config.toml
method = "mae"
encoder_norm = "rmsnorm"
encoder_layers = 14
decoder_width = 192
norm_pix_loss = false
muon_scale = "match_rms_adamw"
final_lr_fraction = 0.01
Rows from block 7 of the encoder of a small masked image model, named by matrix and row number. Rows with one number belong to one neuron. Each number is 200 + 40 x the weight over its row's rms, rounded and kept within 0 to 999. All counts start at 0.
After each neuron's rows are labels from the 100 images, of 14976, where the neuron reaches its largest size: "strongest on" is what is common among them. Only what is clearly more common there than usual is listed. The data: pixel-art sprites of 400 made-up characters on tiled backdrops.
# gate: MLP gate (encoder.blocks.7.mlp.gate.weight, 1024x384), inputs 128-255
# fc1: MLP up (encoder.blocks.7.mlp.fc1.weight, 1024x384), inputs 128-255
# fc2: MLP down (encoder.blocks.7.mlp.fc2.weight, 384x1024, transposed), outputs 128-255

gate.6,229,247,220,272,171,160,184,153,218,225,217,202,193,111,224,195,216,217,166,228,194,192,224,202,207,88,202,147,195,234,172,162,138,212,206,251,288,158,202,180,209,221,197,202,218,215,191,165,188,126,220,178,186,202,230,189,258,198,125,127,208,184,187,205,204,179,228,182,198,236,159,158,206,206,158,269,163,148,259,237,189,292,191,213,211,203,176,148,215,276,193,138,152,198,152,163,170,188,214,139,211,188,226,145,180,164,163,289,275,294,165,141,218,210,205,269,227,162,199,236,138,181,218,198,235,233,265,260
fc1.6,199,204,254,229,195,164,166,235,230,217,186,186,247,224,186,148,251,248,216,217,225,220,205,226,134,219,224,193,188,246,195,194,186,214,185,100,209,216,210,149,219,223,217,217,214,233,151,140,184,132,169,156,135,236,147,189,262,201,200,229,203,226,210,250,188,134,231,113,221,186,154,233,189,196,134,167,158,190,194,159,183,201,207,115,197,151,260,88,211,273,100,200,187,205,158,199,243,230,197,111,173,278,215,177,208,256,181,151,198,172,211,256,193,204,220,186,228,227,235,214,183,203,174,249,260,223,167,198
fc2.6,201,214,249,199,193,185,160,217,235,195,170,190,217,236,158,161,192,239,245,211,200,229,243,200,136,198,220,209,197,190,195,200,198,250,235,115,238,285,206,186,257,244,214,255,211,235,156,193,166,198,133,131,203,202,105,183,252,231,206,244,206,222,184,274,187,137,245,145,225,214,153,225,191,116,144,137,170,205,225,141,163,160,211,172,194,178,264,129,220,220,86,224,251,204,202,190,174,235,186,147,125,263,212,117,229,255,247,187,245,145,182,245,222,221,210,200,242,213,261,203,240,151,140,229,243,184,170,190
strongest on: grey

gate.240,121,235,137,212,193,228,253,171,200,116,149,166,179,217,211,265,146,162,198,221,226,267,220,159,294,185,221,150,210,217,207,220,213,167,106,192,262,182,153,226,224,143,248,203,136,152,203,188,174,174,196,216,210,164,240,249,207,188,223,243,188,226,266,192,161,229,199,154,188,148,224,177,153,245,241,274,245,230,184,144,209,177,209,204,151,201,177,131,223,244,216,194,200,226,166,165,169,219,233,176,172,238,189,207,279,259,199,179,144,165,171,299,156,165,206,137,198,199,219,194,234,164,161,216,204,97,128,192
fc1.240,178,211,273,157,129,208,202,216,202,183,191,140,235,270,180,272,167,101,185,197,270,172,198,193,228,205,194,248,196,187,173,242,184,195,212,291,229,190,189,183,236,169,172,227,284,190,180,189,203,246,152,188,194,322,181,250,209,191,182,149,200,189,160,222,157,199,132,148,140,217,238,106,259,135,250,142,145,188,191,177,215,207,194,179,204,198,187,273,192,226,199,259,182,226,222,152,268,164,175,254,175,141,199,233,145,189,179,217,211,200,245,142,218,87,189,226,178,213,203,148,151,181,191,178,177,187,182,221
fc2.240,225,240,245,160,258,173,183,140,216,210,234,158,236,217,183,200,229,204,218,175,240,141,227,169,256,139,242,288,213,194,186,197,194,196,259,249,239,211,207,289,204,211,166,226,263,132,250,228,162,212,165,211,240,248,164,238,220,190,236,166,203,268,229,187,163,182,220,238,218,196,161,125,202,161,193,125,228,227,262,263,278,109,198,155,198,208,228,187,195,240,195,192,145,240,190,251,230,212,184,180,236,193,233,203,176,235,239,223,205,133,202,192,224,189,222,211,219,195,158,179,245,227,155,197,262,221,196,187
strongest on: purple; blue

gate.436,221,244,210,252,186,222,214,188,175,257,191,260,225,169,147,159,257,203,204,184,213,112,200,210,207,203,320,166,202,234,163,237,199,260,162,217,179,171,229,123,193,151,257,256,219,206,131,251,232,192,165,187,201,178,123,136,232,146,156,205,186,163,189,251,178,137,168,192,208,232,133,207,128,171,188,201,232,210,201,172,127,156,123,214,235,245,174,215,106,273,240,245,229,215,144,247,219,240,172,178,206,208,175,225,238,260,97,171,166,183,149,159,226,199,132,122,122,133,180,279,171,197,212,238,254,267,191,159
fc1.436,245,201,269,170,214,114,211,188,203,231,215,200,139,214,194,191,229,246,163,158,211,128,157,209,184,199,288,276,277,159,245,205,203,205,181,150,227,175,231,190,275,218,119,249,244,240,293,160,155,173,213,208,164,185,203,245,118,192,205,188,158,246,168,154,211,155,106,123,222,252,225,198,149,134,127,232,244,270,190,214,206,199,182,140,196,171,194,187,128,195,179,213,245,150,167,187,218,185,248,189,247,195,187,193,162,190,145,248,251,198,205,259,176,215,135,202,152,139,177,195,154,225,228,169,194,205,181,238
fc2.436,230,163,325,227,169,218,231,211,267,229,287,230,158,226,155,192,188,192,226,227,229,150,180,204,204,250,207,256,227,139,234,191,250,152,183,200,250,264,200,237,215,245,102,155,233,200,233,169,145,178,253,243,199,219,246,248,169,198,267,211,245,262,207,218,243,235,126,142,219,219,252,181,175,181,137,159,225,144,151,194,252,189,194,163,199,181,265,200,246,209,195,248,204,250,158,120,181,169,155,247,280,200,183,170,256,172,256,271,250,223,181,240,174,196,202,279,206,157,210,182,178,181,165,185,177,150,164,244
strongest on: large; grey

gate.37,216,198,232,167,168,227,272,137,268,117,275,206,262,216,218,254,248,183,219,256,243,162,258,240,173,211,218,177,272,236,193,185,177,145,194,213,162,172,194,160,237,284,105,209,169,202,230,178,216,236,206,200,218,176,260,262,177,226,176,145,204,212,277,203,197,274,198,108,194,186,162,212,177,58,146,298,261,239,188,252,207,202,221,189,221,226,230,276,196,229,164,248,214,257,187,266,151,182,181,202,292,197,214,168,146,152,155,165,252,170,290,241,143,165,218,168,207,175,186,151,241,193,169,175,162,158,194,244
fc1.37,291,173,188,104,233,157,293,193,196,215,191,133,169,199,279,124,184,191,162,194,233,229,143,190,238,238,207,256,196,197,169,191,143,218,277,214,213,186,221,233,176,165,174,174,151,188,229,157,208,204,204,186,232,177,202,248,218,182,152,151,192,290,231,217,162,282,210,212,156,256,202,198,261,216,188,161,146,156,226,291,294,183,128,249,194,202,235,202,212,176,289,182,175,224,188,212,261,219,174,229,251,220,225,223,124,268,155,205,273,108,240,200,143,163,217,194,255,220,223,172,184,249,137,218,197,201,220,210
fc2.37,248,228,149,156,204,197,197,278,219,221,229,167,194,208,269,190,194,229,216,136,198,229,138,214,163,168,190,227,173,174,196,196,192,190,172,219,193,239,229,199,109,126,193,165,229,193,177,207,195,205,245,174,219,241,149,159,205,188,238,244,228,184,205,277,152,211,185,251,208,233,193,186,213,233,210,150,108,209,213,198,237,201,192,150,237,174,146,146,173,204,213,146,148,179,219,133,288,248,214,244,164,173,208,262,211,218,189,222,187,198,172,207,185,251,169,128,230,246,229,211,180,224,173,180,192,197,267,164
strongest on: purple; blue

gate.12,186,221,232,216,200,218,168,302,151,265,149,151,222,174,281,207,217,251,251,165,128,166,241,142,309,242,194,160,209,201,170,208,188,221,194,215,232,166,257,173,221,156,209,173,235,243,164,264,220,219,124,151,212,190,193,234,206,183,217,241,235,237,151,235,254,233,206,116,232,295,157,195,208,237,142,232,238,223,240,157,184,179,177,202,155,143,178,164,204,159,206,174,184,211,232,146,213,192,167,171,236,214,175,224,243,203,218,159,202,214,227,199,139,215,148,203,196,128,196,115,134,183,209,141,238,249,162,183
fc1.12,246,156,292,189,193,201,217,157,197,195,175,271,193,247,185,184,242,180,232,158,222,191,180,227,207,243,124,226,208,225,191,276,205,197,267,179,172,164,156,148,200,254,146,187,205,109,277,181,166,177,200,199,233,120,227,153,151,209,191,146,216,132,200,224,218,206,236,185,145,145,170,187,162,166,235,206,252,105,224,163,195,165,169,280,211,164,217,200,303,194,190,162,210,239,245,194,203,183,225,255,189,214,162,243,171,202,231,199,173,155,248,183,212,135,268,281,194,192,192,263,257,150,193,130,243,193,201,272
fc2.12,220,210,263,184,236,143,211,274,219,185,159,270,184,261,247,184,210,268,258,198,229,230,202,215,190,235,199,277,170,240,158,268,225,182,243,222,197,137,206,200,277,200,124,177,203,189,204,208,172,251,205,222,191,166,226,188,136,183,170,181,215,231,162,198,227,202,205,204,197,197,172,174,213,234,140,181,234,168,194,153,189,209,146,247,173,185,254,172,238,166,186,132,183,259,202,132,242,192,174,228,232,229,217,205,211,234,220,160,214,204,243,150,206,170,180,243,155,164,112,228,179,176,232,93,211,141,226,223
strongest on: large; yellow

gate.161,209,174,217,179,182,200,214,232,253,190,178,207,163,177,112,181,154,94,202,215,279,222,130,156,231,261,242,214,218,229,202,283,170,196,210,195,203,177,177,220,214,152,241,294,150,223,236,226,238,195,222,166,247,197,161,172,223,142,204,238,183,193,133,176,102,194,221,146,229,273,154,202,203,230,186,251,241,223,270,177,203,154,200,281,264,193,157,198,162,156,192,160,208,189,153,266,223,205,146,186,214,219,197,253,171,207,258,244,185,228,263,220,170,221,163,164,258,183,140,217,170,182,196,255,198,223,181,175
fc1.161,204,163,220,223,192,235,187,109,181,194,200,253,184,250,195,161,242,215,242,178,193,212,257,246,99,197,240,157,242,172,184,139,260,196,183,188,221,210,178,179,189,200,155,171,272,267,208,261,237,206,212,148,163,130,228,194,230,176,180,152,161,224,197,257,188,201,144,226,215,153,219,189,219,178,231,168,210,171,211,193,166,126,234,176,167,169,271,245,199,192,148,169,207,209,223,155,218,206,217,183,230,209,224,135,198,179,152,179,196,165,180,197,226,223,242,208,239,214,175,183,222,164,158,220,159,202,177,160
fc2.161,217,187,236,188,230,216,106,161,210,209,162,237,216,203,166,203,201,181,199,157,203,185,205,170,156,233,182,185,274,164,155,129,232,273,205,239,183,181,134,179,191,220,149,199,178,174,179,268,191,237,181,155,268,245,271,189,216,174,181,215,143,213,225,244,180,160,155,264,203,225,190,214,281,150,235,156,199,255,165,129,150,230,248,233,173,195,225,270,279,213,273,178,176,207,284,141,211,208,189,137,234,175,228,129,149,141,91,119,191,153,203,196,246,174,219,187,266,226,168,185,217,217,121,174,162,196,177,213
strongest on: grey; green

gate.570,208,143,215,293,171,197,241,278,238,213,239,132,285,188,158,126,154,187,188,162,216,176,191,193,319,152,206,256,239,201,148,145,200,236,274,195,271,231,166,257,217,248,200,183,194,223,231,235,243,180,208,228,225,210,205,195,145,189,159,221,207,180,128,146,215,191,220,179,267,221,156,222,310,219,262,246,143,205,200,188,255,238,138,160,200,232,209,182,236,217,217,228,261,163,190,220,169,176,177,206,207,214,225,182,225,216,238,161,224,201,261,257,166,200,179,119,229,171,228,192,211,243,180,171,187,233,171,232
fc1.570,168,188,263,279,182,111,195,214,225,189,203,167,151,200,111,178,199,199,242,213,260,223,175,194,143,175,231,154,250,136,221,177,226,197,154,211,209,192,182,212,218,111,193,184,156,257,162,77,197,171,179,185,239,277,197,191,217,220,200,187,139,193,207,170,219,165,243,142,250,142,184,183,195,198,158,198,188,249,159,229,199,185,112,241,255,135,198,225,304,223,202,156,234,231,152,189,212,239,242,269,223,239,280,194,217,248,268,192,240,83,189,168,211,208,167,215,169,261,251,228,199,209,201,202,167,161,174,167
fc2.570,192,189,233,191,184,119,220,162,193,249,222,178,165,150,138,193,160,237,215,231,216,266,241,174,169,140,209,212,170,192,213,176,180,144,162,158,176,231,248,247,212,214,158,163,169,289,208,157,223,207,182,115,217,279,213,228,237,259,151,209,179,193,211,244,192,216,207,177,195,166,168,99,206,201,188,231,213,296,229,150,169,183,197,214,161,188,224,201,221,233,230,187,225,230,167,138,179,222,296,226,232,232,253,165,236,209,267,202,170,82,203,211,156,228,200,204,191,207,239,242,183,162,187,197,251,199,197,170
strongest on: grey

gate.594,168,201,182,163,216,213,154,272,147,203,214,228,253,153,175,193,188,205,253,261,220,263,232,182,225,169,248,216,173,195,214,231,197,187,257,225,152,178,129,264,241,131,169,222,154,194,162,199,237,214,172,203,220,198,159,180,195,188,199,168,223,281,135,227,202,169,166,232,163,142,223,201,221,143,162,256,272,236,212,133,169,270,198,241,204,171,217,190,228,206,217,191,159,213,262,242,190,185,225,300,186,144,198,198,257,215,249,208,201,187,226,273,166,164,182,148,224,206,183,263,88,167,200,207,220,151,152,224
fc1.594,235,217,265,257,191,145,236,192,213,178,262,248,255,146,246,124,202,207,163,201,178,265,137,222,209,196,280,203,214,166,271,163,207,153,152,237,219,177,188,178,216,213,207,213,178,204,198,176,107,194,178,197,237,247,177,221,165,193,101,121,165,199,236,237,193,229,194,180,267,187,155,228,250,211,172,158,251,143,184,206,216,204,192,267,211,195,311,233,243,249,228,207,163,235,153,219,273,235,170,176,190,232,194,126,219,301,182,214,111,257,177,252,181,220,264,195,248,181,205,215,192,189,222,218,256,191,144,219
fc2.594,195,170,159,220,200,252,180,238,194,249,206,212,192,239,195,118,223,217,231,200,193,245,248,219,224,198,144,229,212,155,134,247,261,226,208,228,120,131,256,243,188,240,190,119,182,195,156,240,234,236,161,256,200,206,200,196,131,154,211,164,212,300,236,230,214,283,221,224,217,212,227,182,176,269,199,161,238,249,168,139,237,242,216,215,171,229,328,230,221,248,161,181,234,259,115,156,249,157,183,214,184,147,278,183,218,257,184,197,166,150,189,215,300,144,233,158,184,174,217,108,161,120,169,218,221,160,164,234
strongest on: grey